config.yaml
arch: "swin"
model: "image classifier"
dataset: "rendered landscapes of hills, water and sky"
train_examples: 36250
image_size: 64
crop_scale_min: 1
horizontal_flip: true
targets: ["light"]
num_classes: 4
norm: "layernorm"
norm_position: "pre"
hidden_act: "silu"
mlp_ratio: 3
head_dim: 32
fused_qkv: false
bias: "all"
qk_norm: false
layer_scale_init: 0.1
parallel_block: false
inner_norm: false
drop_path: 0.05
patch_size: [4, 4]
conv_stem: false
depths: [3, 6, 6]
widths: [96, 192, 384]
loss: "cross_entropy"
init: "torch_default"
residual_init: "zero_last"
optimizer: "soap"
beta2: 0.95
learning_rate: 0.0027
beta1: 0.9
shampoo_beta: 0.95
eps: 1e-08
precondition_frequency: 20
max_precond_dim: 1024
one_sided: false
adamw_lr_other_params: 0.002
ema_decay: 0.995
max_steps: 22000
batch_size: 128
epochs: 77.7
lr_schedule: "wsd"
decay_fraction: 0.4
final_lr_fraction: 0.1
warmup_steps: 660
weight_decay: 0.03
adamw_weight_decay_other_params: 0
Rows from block 4, named by matrix and row number. Rows with one number belong to one attention dimension. Each number is 128 + 32 x the weight over its row's rms, rounded and kept within 0 to 255. All counts start at 0. Numbers have three digits each. After the name is the row's rms in percent of the matrix's.
# q: window attention query (model.blocks.4.attn.q.weight, 192x192), inputs 0-95
# k: window attention key (model.blocks.4.attn.k.weight, 192x192), inputs 0-95
q.126 097:133109113134128125142111106156133082104106169104153151131119126113141137143170052166129157105131135157159162134122086083116154081139152166095133118161131191116116156081093100133104121113154187198159074134108127177160089145168058073121110140164101180121135114068071109168135120101072132111
q.127 106:159127100110159177132133125111119114061120146138107132087133128151131108149126114111092143078108146067177113154143082146134156174169110116114101119093084106113114181123167070162121150170121148131160060126154113155095140157101123174123130131135115087179170194121082150136131125143043156203
q.128 094:150114165081157086135116164099130156135128142115144156117134131160154073063079105122083073182157108111193123126144153154165049111109093119153086162209136123126106065082074161179046136085131148210153143115079122122132110155148121065186088139132091102173101177121142106122089185118117139195
q.129 109:133083114096213151082143103159133126135113101115161109144175163090145128163140121140113111137143128105106115190124185220146111137162141169125117122163086166105179082111102165131204104102109136167144163135128103092104157058162177138135119138132194190113163073118070114131132134150117099094
q.130 105:080147168151135139160127180052073115096138115154112134121117143119122142112169162108139167107123171097114177119104115142087112178131178112109033048102063133142033174165090063119127120161140122091115132136162149132150140135159154153147138151163077117191097243117165060156106077118173087171
q.131 101:111128125156149165152094123098129151158089144136182107085162104100100184122120095073176127157141123125077142141101153132119133108127096139120182148091144106145163091095059102144138090112093134152127106172158154160155120125106135142121121115097119166171106126113164113104129102128165082091
q.132 101:082118145166087137165158161159153137118080120153121130121114186159159165054139123149119149184057203152076129083147131111147189112083095114167112129128085142147099188123185133076140117109110071093127061079101147101132143175142137192120090124135128095162137192169172140139120162077122107073
q.133 100:105112099156129102206109137103167069108122165088106104197149149126186122078120121117119151158136133079090141140091137197118104119115198110130094137132073114127137114145100062108154127090072122152098062142098126121144103088125125091132121136123149156155127199133135116160132141112061085171
q.134 095:123132140114184160111166120167158151158096176138120133146162155084198091100111120161076104162136156141106133090182136081168191119113200173129095190120097094144070072131136096158087136087084121142118152151118220096107116190128137067136073122167128136183143175129149142137138157120116068130
q.135 098:127168123115145143093120139144155167077160150091199180113111106152105134124069093165108127174158186178076194159108113155067094103125081144137125105118122105091164079167150161158140113091091189147167177158106076122115157122154121138158134158105149114100107072103097140137054144095140082118
q.136 086:164087124165138126100180108125140161145175135116156125093146136132164127141097128047137137086146084115137104051163103173115159112138101132122155139116105108136084170118136087128135088133140205095112144084155113146190116154173083153166149118137100106197143105152094133136110077172173060172
q.137 088:090139120068131162118080103080108123104133128181128089151097168126146167113111079136044061109147161131132110123122081133126096147073111126083068146162096149133069116111095056123147086129100139132132055100098181152124130077130111137139118129160091079161153100128128130138115089111137131113
q.138 111:142167074134134126145124126098132083100120130109102118098059096103164133099150098125093155139162150091104111101071152090147167148145108136103170083110165151100121120142173035088086140139181103128121006131060123139140115146111111096126159143144146119136165212141144108140128092107082194149
q.139 110:091143141155168141109138102132114088192112120108156103174150099137104130157141094056090144094135130169150163160053153200081105059155124126189147147146104109132142135080102131144098160064112125131109100130186095132080049097087072100088063090161093087116099080123065157116182062094174072142
q.140 103:067096117125095116166114121130138144123158174080130127116079193161171160163130084096074135159069145179091142105106086125080120113088064126088154091158159176183137131159189179078107088172157127112089129124083095182087094148127129207060128130139063138103129136136113137145081166124177138097
q.141 087:159127086171133148115171111132130090119103133186096074115104132172125158119130112119140179088051100134136111086133124155141135173132113121188102082095118127075092210180170109135160137181132109131133168060105108114117164173090139153101141069121182091107146136169139092174197180113112102109
q.142 129:114098127150081136138187153169137143118107131179129173098149186164120112092121149141144058167094133102160138124141131117140082094099122119132104156119155034103115185081094121120137138134125155107160097187134138032118100174114214092138161141114055138175093145114156163139098120098093089148
q.143 085:160099131140112156181081137069060135087137084130122109053140146135160119128082144065135184143191139095139157082158132141062171187076117154129187074108086118109143099132167138083084157108105158125161137165108171140134144088068056115126120165082148154047117139123116150134176181135109167144
q.144 120:153113154143045105157122103146153095166093170155121131123091113135152133117111139149157092108145181118170143154114121060171047068123096116106067114078144043126091137142159137202161155155114176135136127167153102182108127170128136064155091139135086120129104137121091149195116105167135087202
q.145 099:094128124117109128148102135138133124116151095149128090115112108075131083141169159106140113121167072117095134146105137147080138124124083143093170146135132080161169111121133211169183087116045177171129087148171130167134085078095108170116118093139161176139149128107193155094147117145147099103
q.146 118:166175154053148091134104083169136141098061219128163161174125114173126118139145097161120175143119125146182146152097089140175163139117109128130186150124144194098136078198168110134102148152133129158106162121125151139076133066106130134163109144114216151087141095164113094120112147117053175144
q.147 093:121110126025151113115097124179118096073098185102115131168093162084137150195152136110141064134110105103107102179087119125125097132104175144147106170126079127136140059104078132109152163148176147140143088095138156133059071085135159123119109181132220142111150116083075139082148092129035181151
q.148 095:148122143100140118151125095116115120133122146072097098186125111101098107149102115146185090180191136087107123169127180141146161146086144127120102139114172104115083092113120066212069137134144133156127193148176103110219119107148126126137175121110171088122146143162113095122073164165087170151
q.149 109:104122090131141144109069151102144120127148116134075066141099133142095146148151155148107125136111178122143130074097071001107177174097166101110090047114116071130105161098179112149122137092167087116100152179135114149188136168100139139121148136170101112099117116131156155115179107190187149177
q.150 092:202145135127177107067154142206149126122168135121167138112156140133142098103088122142146112070123132098109131178107182140110099171102102133086109115146193105124169110137130128134126150121215145162154145177155121082070097062138105154124198095102107133145134122126097118143126113152099121104
q.151 095:109106083140094121153124143091114085103133165174168115198104154144153167145125147121110139172107132160201143114163058126193110201157156078162089180119094115131085115141109118092111135129185154187126100122102141077151140181139134033149112136119119134104117163152084130164173130177088174206
q.152 089:115127194137084155112099136109137123169160097087118183131147157093191112164147075138113174161105110124164146098122113103079116050079108125068127135142143176114142136097109114153054145160133128133116147119131159133158146091090124150140154117170040099151119124113140113096112126120208116110
q.153 088:123143144142114140124123090096147128163144135190119137134096091163166171106105152170125198115070141136149130052153053093091155158168117096093071142117170116108134156125095134121109139137154140150118131074176207176124170072121123183152097175136087126148146116061133147104130147137134142168
q.154 111:096123122125161133130116139180153147122097180152122126041112088145190100125104150129150157089141114104114096117162126054121139138109182133104205147109161163153098135125124095049070110162129177160141107146134103154115157186096131145167209125132113090060149163166096094135134180105108226189
q.155 105:170112142142124101130132120193124138145179167147131142181132163137087109156128129096139061089121131162134134070164058108141075090165105109086097238115135052154128096142106162108115135172140155105144156103121176121148090114149188178184112131134080136170122152095146128133120130153172105158
q.156 090:142139125143115156116105090097130150134128120133107135164145179137087213175138134186121123126091130117093151112173140102142098133155149149184093040082132087080088095082042128140165189098215080113131137086162070147163130173107154115086143145127141156148117101137118161133124083149080135097
q.157 121:168119182126171137083096100108140188181131062118107135129105105162088122137159118177151111159121085095172113158145138150172143104099126146144082155128190120113183149091186111162082167112089145125129170155155128108190140130122136113141116092157132079090120083138091108125118164166118183074
q.158 113:149151098132187153115099106094122113075104169103137130093099114130191149098126108158143130091177224123101103081157121089119179080101138140086125079139135151136172152156127174120137156093123139172202097167075093133130187186150122179139089162126094153126162173156149100106095163095154126127
q.159 086:116132144126116143120106114158113151114100172120157096133151125119196136122134089104179170116113118193119121070100048118141125046147123130097157127110126195164194157176192137074126157163047150169141065146091160121061187184098092074111082162086096178109148117114122129100136137136147115134
q.160 097:089115114145140125129142074143104082152129127135144061110137117176117168143143078126120130121065175154094172147108147182136117208087124116134155183109121121131128156111153109122176134124113201115130038039117094103130184064085146103103131178085151176107116093129078160109116145147126095157
q.161 088:144079164137205100129111154113154134159118131092138133129122111148164082134147144134173054069162140144148124082145115089098149076179157125152126151129104088134119187063133148160087151094161110140149202051121086154171154095135140079129142150134134135088134147160139157174139132117084180094
q.162 085:129125067138146119134113059104126112111109144123171128100127157105156072136131141068087087076125133153083148107126111171088119124106144101120143124129150093159119122155070161154112162095186109130095116117111107146163162149101159156115099078099113149095164151114113132098142106123105139129
q.163 096:103109114149130128128125149107105126107092142099072115188118167133116187095102136200134118169150120085070070141141141175154117153119139105174106144174113186123194109151140127185090147143098106070180107121169132067068078106121101084089164169122147162127149073142088109214201160128163096071
q.164 093:086097118114176077125106156161154126159167105134101140128109094156115111055111121126139079149103112120176123222124122158104103103137134145107126125086094108167124150153135109106079070130146105089224162143126152146180117085134163128100103126146153170119128166120084141159148165112130133145
q.165 093:122168152125132083146145100130107138133186169094149178083199179125116134092114120155133037107173124103149124122112150120130084080145106099091120160073083133121131205125161173146118111118079137110110137127088074111132098147185086100135158099153115121100074086114108133117124128102124090183
q.166 094:110110102100176109110077078096141121146136127107104156161096211204102086113087157103127134120169156082142129154083132146074076079161117185126162140145142185136142138135134107142134113140125187121090186080131148095094065091117148132084144091132119089086149145101072132099151085154154177117
q.167 115:179124133102090147107104086089137157080178173130151104068175122159172090104111137118116104087170099102117140099166105120132047105132182124114101165155118125090142180107149182128115136114150087129137127088119114161117128112155068072134165124178050094129123105150115159085109129132121139119
q.168 088:097083125132088119131185111138137131105171168198163080115092149118097082118140106109165109147124089084092162157139095142125091108104115139088090092180134076098086166191080110097175155143128129088112089130072156174184189108138117128093154135113118123227120110033173164137168119099116064162
q.169 087:164150087119127171135073105140173118096097128151117108147077134127119075117107120086085171137155114111093157121099149155138159158149154122194114100171203155122134073158135147125152142170065151155112139115106121048112128082141117121077142145094153071097148165174097139089127130172104185079
q.170 089:118125127103096167106138107133112102159142087148174143110140142096103091133109079125155125147112190119122119122171144074114130119073161120175143087159106139055162162112121159173176127155141136130152115095146151140120161141141123106074134093109087129116106157097083190161098123112201109053
q.171 095:164111132130104102095193170126132104075152169101155135046143086091161156139092116143131086134108162081119156074133145092138148152091104122127049108130131107152165091181137163205156114104114169139098115138126166195155175115155116120092066102102100129182078144115137104074092089135105134178
q.172 108:093164180066112170165130106084107163164092162106151131127111103143141124131192127140120109110112067115167116103129132107118145070111154080189124106134112189079121138122128170108136136127063140126123112066099130191101140099169112155171168120124100078118089137130129162127073074055099156101
q.173 095:111132107156154081103103145145151124151088126129122111182138180147162127106154074167113162134099117122122163129084174120126089172081153148143072144128079124113135093084104105105168088169136132177120131115131166174130103138086188169130139148113121111090122209092185121121131127148104075168
q.174 093:136165109142116112124075136099124099151094163100114073121131136140173148130120081172114144087114139150148101115149188153095148135114098157129133136178100169130193093097170117120131146141148121119144110130170139119018108212117196127116143127168153175124153131118123114143133168124097112091
q.175 089:124121155113193100131081120171160142134080082115109160105159088138163109134156140113134176076129084156155157124146062069120093108167082114076153203097093069168136143138137134064134118098106107140119166145118168165128126139137123134124098140128213110121149125114185150121122167086121133071
q.176 097:139144141130057125069109186090130135137142085123112177129101127150189217133105155133144127134162158161172047080127150079101153111124102136135135128141155170075164150096168154126113114141119087173105082088095151101110127181182138187152132179156096143111118079142100146132090093150052118056
q.177 084:137117154141132130103114087082087130131099139111146116099066138161109090097116142149082134108168187065143088119152143121161102106120159136148148101122118193076102164149192111142171136201043187136142109130132090104127110108162112104088164126087149140124105144159136149170094157078096123153
q.178 083:160145101114060156129106128123110136130158172125108181133129124178119168108056110125136112126155178091084082166110184121091074100081159134157145099121153150111144112096120160199126119129078166136100147148092154135131153111110141143111155061124084129130136149122098110116158085103115113139
q.179 100:077139117124153155164098077127134072108122150128093106138148215133162150141156100162067140105106158155118082119121140174189087110114065152170153145112095216086149142147133155123180142167142199191147056122170153130062134140135119144104090139127152121116150149085112103122106165165129103068
q.180 098:158100100137097181111136174131091173125174083123116112159147138148150152153049173176121098197144137095106125128117142119175174138171167104124124163177120096070141079117143133143145103118129163112183107137122174123168110137136135067115183134123088173142128056116103058135120134201092169107
q.181 090:114150077095177163178128119180119126160126128119137148160106172098105092107143140162163087139096120141127094166153108142124125182128159094139161103155123120135137134149130178161121136143067076165158168145122145126216071133146116212125085110091106150096171153100149130115101139107121100140
q.182 132:171107112093182150124146067103141150080124141171105119116074112117122074138092132115084163034172129121100127146103075125151122143151164152082132131116139125120086056155099132099134148099145142118114126113135081077083132127115149155122130128064196105090138143172100128091166107106142120094
q.183 100:122127095101108112137023102151134145174124148154113120168096104042137131220078150085074150135160176131143125183104117140125156180146119115096152111090107161144120126167147099073114121120111161156104092158126141095129159118112142101100085113088179122101131135154160120127127185203115106116
q.184 088:134068147143168096163157158094130075093121121151155137158166182137083138117174088082195096149163087094104136159142142150142178137120114139154146082137145085166121152127114190179107133137140122119141156126165108120114095168110109084135140061119147129159089140107096151188123129093145150185
q.185 104:184120157123082170100168090149151132117123163153148154090119085057115109140114165051120143183156152109098127135137084077156156155160169116141124098148172074110118133182114178158164122122112141126128187137052079109159105133179100108142127130105112130160109084159115105136128128096098166107
q.186 096:178130131147136170121107113103123049131103136152177111104140114125137107146126117095140076129162173109098152191120141150105163134137121124190130071110187159129115185086190200167125161150124164153154124161176107109074139132155099101110095151155123062157124168103135097064135116122085114085
q.187 096:169139179107143145113049087111122146096115109184126103128099123129125079088150102128161110148133102068167161123139078138110127104141132117147103150078124162100118186090119181144128151170108151116083092136131124141163128098149129157108106093161165111135126092149110211151126128122121123077
q.188 095:162140144130146140171146165124135141167150133108127101091089091150160150132072133127123130141116163125121135110141179125173158144087114127109124067142184167177141102124161111104084116135168158095163175132147158118161112025148162144145158168106145154086145175147118096128124128086107219142
q.189 093:067150144171099119124118028089099134170092127109102108088133102166126155094163128201105135120121093170168179120141123151189108107109148160143063110123076089112147132113078048078075134139123088132158130165129124099126095130111167133131128181119074152133178119124144163128166111194092097135
q.190 102:120098087104150096110076145150165130101152108101069139179134134149138114123050108133065089153119130082109087156095110195128126155155180068075185122145112162087087144153135147122176148169111137153088173145113165125124100135133115144075113109098097167117122208111071106102080175161124153131
q.191 104:167142140144229096099111151127161099073138078127129170164140160143144076132139155123100059093088100133133151070134131138134111150198155136082109149104145060112099111131126138171141147127197075182138174095177078135142116144152162146113160174157131135161139117123123104127133162109162178097
k.126 094:100102151126105117132099114132128138121159150146105137095080091137065201164136130152106133112133184139127135134155166163119127183083141115105196172187148159112112092075139074173124119139191104133071133155155125199112118113079115101109106165100147162106089115188129139112183129060109160088
k.127 116:158103118111074105110054095059158130126126103163140095168139140121105092166142134144148183141151083130097108099141097134145086113135119119124166176174121159091090092180117147176177171106096137145059178192149139095126166102148094165139093088111106154142153143127158157171111102202060107182
k.128 092:176155163144128163135174116121099116160119158132145110130114129156087173132162145153108157168135140144087086097084127154124118115133118083158160156171087206104129147086070166136143118129119095134137183124066120142107160104104184170115116142179193136105163122170111154157082139110149104116
k.129 109:071102172113102122140067179092113137064122035143193140148159140141163165165140127114193095132085123086132124117082149091174094116114108156121109112113139073133098090125043125125132136122142132124162125129152050147117102172103235091159123182124158113142108168081105096129112070172141130163
k.130 105:177159061173174158151183139168113088200143126110069142115164165129125122127151138091110103121120139116166125140071118090123177153184035161079163115097115134112163167106154129121124083140147166152107132166209136163151133161116125095133164160115133112147162102204135160091186157152170142069
k.131 113:107156182129126084107106178117118171103095096171070170146155098123094130148075141121109123113095085131174092158142144177102142105147154077174120117148139016168121109122119102162146106106173099117134128166164158135110142145106106088103171147080179121133118117150133111164197111167161133182
k.132 112:138129141067141129115102109168094101095148198084150137127114128162082131130105071133118077107179152083185136150178137062138082107169136142119138117101144147070126121146144166208076101149175144171089124115124119123082104123153151115179180129119103144117150129138113124139117195118134179118
k.133 098:118160114127082158134147069193119118087091113087136167103131130105109128175160147055085129107109157107149093121144144122089155098086092159123109082119153169127170121110078168117087089101115189172056100128185138177111169135139167093139138128130107157134098098086118156098194120212172111136
k.134 095:175176125127120103094159143115094139137149121143107085174120137077167147120131192096138087141114151122141144050107163169127104134128194167128143135129101206095148128161104224120163113179107122136095069157109110146162105157122129075198068104138135157105118110129129169100163143151172166093
k.135 100:143102191152114135171119170099141106128106125174148112131057142098163158131127146130118079127143106102128132116060107110141130166128120150077165119180089135156129102093103081176075130116141101091110137181100097164100144162116130078098125153137177143113154123131169164138178103118111091182
k.136 089:118127118208165182117128159139147083089119096100057119083099093143077158142161083122133130119131198117171129135097070120135079157113143143154172128136152015084058093113074149115126180073123179160108140152131088111089152090115115120107117089069208130113116114101161099134083148147115166138
k.137 091:163112075085129118134165129150100055134092174124144165111108140145140120148133063107077123080103139117141123167129091131118106134128151125211232154085166108120154143142113150143138138142129133164109155144155114149125137138121102169141155087151086128120111105129056135119156147090106127142
k.138 109:145120095120069122142135107140122194163166139107158104106144172138138092154129110154116151127113150048165079134212116087102116122118113156167133139091151101115086123136201157161154097137138127131127143128146135190140109103132124205135153082160076134165124104146110157093177167125174088099
k.139 104:051135127145107083149073136149119139061110064139137157084138098145187164113080120123141124114086120131160126150133144147104134169063183155103139168193147127142178108124092064114089137135120140095126097179153117092146120130116190106144143154130091139133135102134108110118107136113050090191
k.140 103:106064149114211174138108141100146047125102173103148196136107108207144079148165128137127094117162102095157156167165104065151069162184109137126161125076176088127093091094155138124094118168139174124124191131127086145158123146166113130140147125129130124097149169131139114109114150124107137161
k.141 095:146126138150171106163112168123114117114155094125148151121143159167164121122113098115119069154151167145191152084112117104122142142120082156059137098157134123181159138116114191178102199119160197185102151066043129089126095170163142099148154110139137138113134144135152125115163165155163158115
k.142 129:161158116143101152131142110173151111160154099121131093148123117128064133166123087095139143161109132163137105132092143143150170131189139096127185129103131155180134111107070197117117168081144072150092068077098137172156097134086124173148102152133137134143129173125145154135156097181129148069
k.143 086:151116067113120153162130111115127111099200135134182114125120174145120167160115193141129152062186180127134103132100093097092176145160129143172101158092080105078086105093101133062079129137141175114179111109185108100117167105151165165099128141104126098123158135136171126146112110131195152048
k.144 104:172155131132074167072165125106121139157183041117139098136117104066082094148093142099109132160116120140103106147082138113107202128112134156120198123139163201175176135092049159142142146092137123105103161137107097167144181131097119135111102159125137157140164124143126154120120143097127152091
k.145 104:107098149113133144107097169123148128116123056140070096120140108076090128114207133152149154124174102097130109144182145164091137162152103074110116113092127127095103106129167094123137099119149101149119119137203089152091151185178106089098177163093154101144124107178133089146163086117073155137
k.146 106:135169169126124116146078141180082149151139109118134115093168135082157124099094151105172098084116116139116091077146161110134162094130123121112106142197108096147176108114178115085140123169118122160160134086107057126091119161106121182113156073137073080094120164079151123179104105099172096147
k.147 104:108169130160127102135113067132143096169146116120098110079119121173121120101132107115103125082138153150036140143155208134156083126135132100141142126143145102202148175125078155070128134079151112104127129165133146137152154133107113132114075114177129159170120141086175172119122104134124045194
k.148 096:107143177114053146103137111110161176105166104125102070091171106067173140116103162141146213150089124145122147126082187137111185097110107146135101128125070157171121174077141089135140116133157067105157117173208105092109109110115150144137100121100082089153113133168086081122110111116128054089
k.149 108:124110088136126103092148073113080216187132114098123115128100150153130108067088177092167152186153167120106155175115115151175158186144122131076045152105142242106158131138182176089109097139072153087135127076162178152196120122135105137122124125124107131121140119155127138154145199136168170122
k.150 079:110157113121099184138143132101101079086138131121139116167118124141153181130149095156149199126131093143118128129087130129175163169126188130156100159121125149092099117128117118079188147076132115163141052130142127156099140116170121123161019152107134145165179111084141127161151092077113104146
k.151 094:076144101113123099088114117154158156148059135139165186145155089102180149098138149110164134157091164165153141139151089139034119088110110103073132092126138164169190160068100183104141126133106174174113164141147135123099090125070105129071108140108188154132148075107115122068167103107113118040
k.152 095:060108085170172150167119117100112120111138202077178105148074163157119104161139131181163109143174189099105144139144137137175129120144115131148168117089154135128163105119135071100138140146141079141117147175145134164179164117159118111134114149125162133095153130146125097228134138237135086137
k.153 096:114112162142227076118134144190122099135118149051117134071087104121112109137111147143114117112110152110149167138131107089123117126138096118098143174144161101140143141096203133109164135184130191158145187149086097086151127180120119158104136113103126045108115164128164118126101144197160118110
k.154 127:117093120119158129124137155175147158144065142085116160144154116122177128119154144119131189103141130146145094055092041154098187127100120067068090114171116112107067126143124232134122122140092077133120100099084103111124091108161154174071117098121085055088131110095152165124129153104189171137
k.155 095:091131117136169127110171169172099092129133148141119118182103114168152179158109091137106131172156099169147119161115076159118109106098145107123142098112136120205160126142134151092156174082081161142141176091087177107101040169105109074078090107132182137150099097126169113058104090125085111099
k.156 086:118124167108176139111157086088136108125101095148131121116120194120142108082093140150166092140138075145107150167161150123119084222086120099122119163155105168152160109074122083130108111085143137103113106145107145113231103139188119118123020158090118169119172105158122143091057128110105131138
k.157 104:062152141125139116087117147136102119096133153147115111136122090086138140099135154110146150096147138125135147157121071157131117149119195131065111121209096158170134052150131162120206146129114024151141115097099164201078119039120143127108074121148117108119115161118122155130104148083091159091
k.158 107:166118095098140079091102157125106121137155144088129172150118123146099140114121111157144133120140151084176156104184109103179135095145175154117118136111076100082085164110115110089111197196127107115147135080093110106116084158153123115104178142164153092145100079111161119171193153138111130070
k.159 096:084107096114181096109137153084133144114114147117175168121171126137158095121125146099148071140144200064178145122185060140130115110084177126153141133148111133168144141149142131018133180185083136130157178116059116130132177111181111086155110139151125155107093159055187156097115093144103137080
k.160 095:151121127084120117188057135121116131111076094151155136119123103177136155146115177098082130116135161120150143092080108078165169126094108064137073135122204044167089157126175161178098119133100139201146218092149124085121083117098125162138122168167081107175151137149102145072149114110200125187
k.161 089:094089140160100178103123127109126082145141091123110102096141119128126141119107118153079117116132121203137092145120124148139090171111126146127144114110135153094189053105161166136214144146132078084127105171139151194163088184101135098144138149112070127126165142159141076134116130138017089171
k.162 071:162103162151108108112155158166149110127152100145106148090056092127114128080118084109136119144098083111196118138163177103171174144102129132171117143135098083094160118155162164124075118130164073154060125104233156133187167174158122141111128067088129094152090103179067045114110164144118102172
k.163 098:128134171126071130155076152107118181145128066159113112165120108234103169121101159096115157120150120170142095105114103076104046151100122118135100151137144106184116096143103110118114087141125146144112202077115115177184069106105150151147141157142139102156183096121111189168133135170159143172
k.164 093:151158133115139158144113118153140091136085110153144139135123129095134137157116062115139161110133186129115107115161170141104078094151094172180183118149085192135118162128127179118155154090124147141126065230087130130163145122116146150149129128135146150127130114106199148110141113130182146010
k.165 098:068086159133145127120047085112140168143167133130114121048145101135101112099139163185123172151167123144154135044132136103151111137135117109118132041139170134105172113100118179137153149062121109108126111123102147206132102115108143122117025134151189084052144165132094086152118136119105126126
k.166 101:102069135105135147186072135113185111110089082121118179074079114114122143102171143169142150181100138157123101091123114148151106148153147107128181068142144113138133183094108111061154189132148058108145107156112169148156117126090143170135126145181152148176124088170143198165157088151108046085
k.167 119:081132104123178152139088137089115171087153121124069108057146128122054187090168122205099128147145086161095121132121158139142125167130139087163116056157129098108194138127055146153187106152117150117153121156105152161134167123108167086130094131153147141132155127165161084141121076079043100105
k.168 083:164111153152168104112137107067069110102161177089175102155123132191122091133174179127127133112127145182092205155114067171166145153120188116152210160112135078115104064079121174119122139175143111182054116143153119054094093106117145124144127140121164124099134104125131144122086168125182135132
k.169 096:134141119110089130140133105125132115165111047157083152160089142114076205163102101189105110131165146116149125154085151082179112101159078118121069142208062116103113164142090128078094157064118127093153093154110138232142156078139140112154181124182083165144082146123134170124120060111120149111
k.170 096:147069106120195198124105196120128147164136122127091125084118126080178102166169141161143152121092106082105118180122094141096143140191147117141155171076090086137100166052135052127049105131090124140126128184130118142095165115130113163125150163159143110117141128130157191080142146121041126135
k.171 096:175102156121120150108181129146077151128118099120185122137137155151133053082111153121138098154130121165076094133136121127111160147123112106159115190102140109140150044145167164130111093152083140163092158081158065118146124119124158142114157126085157076107169148126104092092136140071139159129
k.172 100:108066099060220169065104185159102119154107094162156131107144154055167110102117134174102099142111092111074106155137120180159180154166089141139125137092134101165150133090140131192206114144178183137115127164097095156127128130134114100133141167132137135158168116128145121147106141196053109100
k.173 088:147154092097138182104138148132131063139134099086118167157139147124198106127129119105145126097122125109072106123145094126061134139058149161108184152108117125135109174174130121167140114081146175107098121118098111079148103091157106158147137150095161087091122132136175157112120080164162142100
k.174 082:083110180144024161158137108123151151073148098179128118077190124127117136103116156147128104151153085148137114047179146121155146119077104131137061169122124133121188135059121195125081097164101128144137152091100095188136129133146133156111050104143134127125119154103120106135162091078124150194
k.175 086:087184110164141085178173151120105109141110138120117193090099175093121082081182091136125092113116112103168088110078202130108106059145139185089155111151091152110144105112115129139147204119132141094153146196182175095133136199136123141152149124097083095073169129151171102161103116111125171131
k.176 096:133107134089132137152138109114150151137166137121138134125142081096107059105125174127174104133132075146163197142133146161142170142138114204084111106133110111193132201102172127168095138148111118194087158076100098127083064103110179141118031110154103122129081075110098116092183126133172085169
k.177 095:198095174108163146108095130099142115105171120147112142139087130134112112129158182164109186140105060091088101138135158118144113113176107153192104126116100072090141206105097171168120186112112102126119130123161098150050167072084174164140117137173102154137107099179141094162114192167156132112
k.178 081:137101099133163163132068075104116132186162111130111107160112115130121191086146184178125186131161089091132134138200121149161135196109088145138184129138093056122155131103142137113112092125110060112099120146141165157071162095079158150088099116186124132109110110137137089154164140129155109139
k.179 080:115105099153163142127078164095132164142124086116089113169114114107132136157140132157125076156122173110084162110137133145107090113199153114110145157085148120185099250167073082126037143146098161091126150138114108157106184114115081132099100094203125168184172096076158135125104080130115104136
k.180 088:161122154137092144097085133120128155123166147127163106219130088090149139151135151180141159091133157122090117099088113194125092108151107156202096164133093105097136106132098138149139123126071120127111175125122057200145119110090137139159150105176092160113095089061144126171091121120040154122
k.181 094:136184107114140095139111127144148077116057089165160120099149121121189121137116097207153084150123139138147098157128102105107166121159153137154134122097084168096179119125106081142167160145105170161202097141154081155146085123108121207179134119148172132094115110117073200126070108189088085114
k.182 108:090102149110119068159098167136122146126129142123098131125109124131079169134121086155104089167136122108186097111085099117140099145119096128142134094104152076160091084170146092086086129130134112122205069075136169099168117118108162117100120136132050095171127143192080073199105126120125097194
k.183 100:072198144127108123099096116127139119101078093150119176172113097166105148149127062088121102096156224106158153080135183086111141070157082149115128120156131145080133173145096137099131154116121114124157113135152146143160127092117099144150123095153121120142140130127149118179119121163144125120
k.184 090:160107163197126138133113094090108118104110065082173117171169181181107129097095123136096165123130133160131090131114075120100095091085168099121159167165172204152183080120100115123129082168126134136137141127111123155146094196107147160114091127117118076150178162108106130119172090146139130184
k.185 100:092107130132120122125166112079116176167160132141109143124091089126086086123115072172116152167115085080169103185145149200153086125124130128142123072140114092103146088096099100103093123109154096151125136133168136118095163161119153113146130143150113120082118131136187046161146162088088080160
k.186 104:113129116130083110162124092078160099103133111133086120159096095140062135117122124171129143163151117167155091152082155152117084076127086063136137073166121140124107159119076125095100118141129111117112100114129139143143119139095195165095076091115147143182114091189108120116099078157097118154
k.187 095:060128116110166133066126120138108104099137110211113120163131107093094139109101090162120138110130162160138110103138116101147112121114161150139117092097132170183187103173124096141116114136094203129105108114064115147167104122147011137094111089114165109160163123081150141190066160095108139146
k.188 092:145095121138099179150151134144151118157124080140135138117106125149159147132121127153086101161150039156124120156113137101167119224154087120195134149171155131152107126156145099161101122121154119092122031120115106142128134136125126115115151165096061169168129079094122110137130139125137106098
k.189 091:075169126107154149125135130075122163160175121127148151098189155127134159156079155129106122109127132163134096147128115146048070092077156191136107149166136178159138123140146151160094126119124103113142188169084128142066142131139085155126120112072099151155151179121088196098116043094105110175
k.190 100:163154103104152078159144139164127100116167104145160130181145144069139152206158080090142111167108151152107139125135098106160090144161117147168146141153122123122081120158104076190122165127146139120071142153180120101124105130147156141101161115149129155156137095080146212145110084172151132086
k.191 091:118081162146103153110123176122126126111143114121076109159088142108087161095120111186091134161167072165116109155106193123133091118141190164133200117132070143102150126160090137100100161108127114119135114180157138104146124113200144098097115110122078137138171124146112100199105111148113103135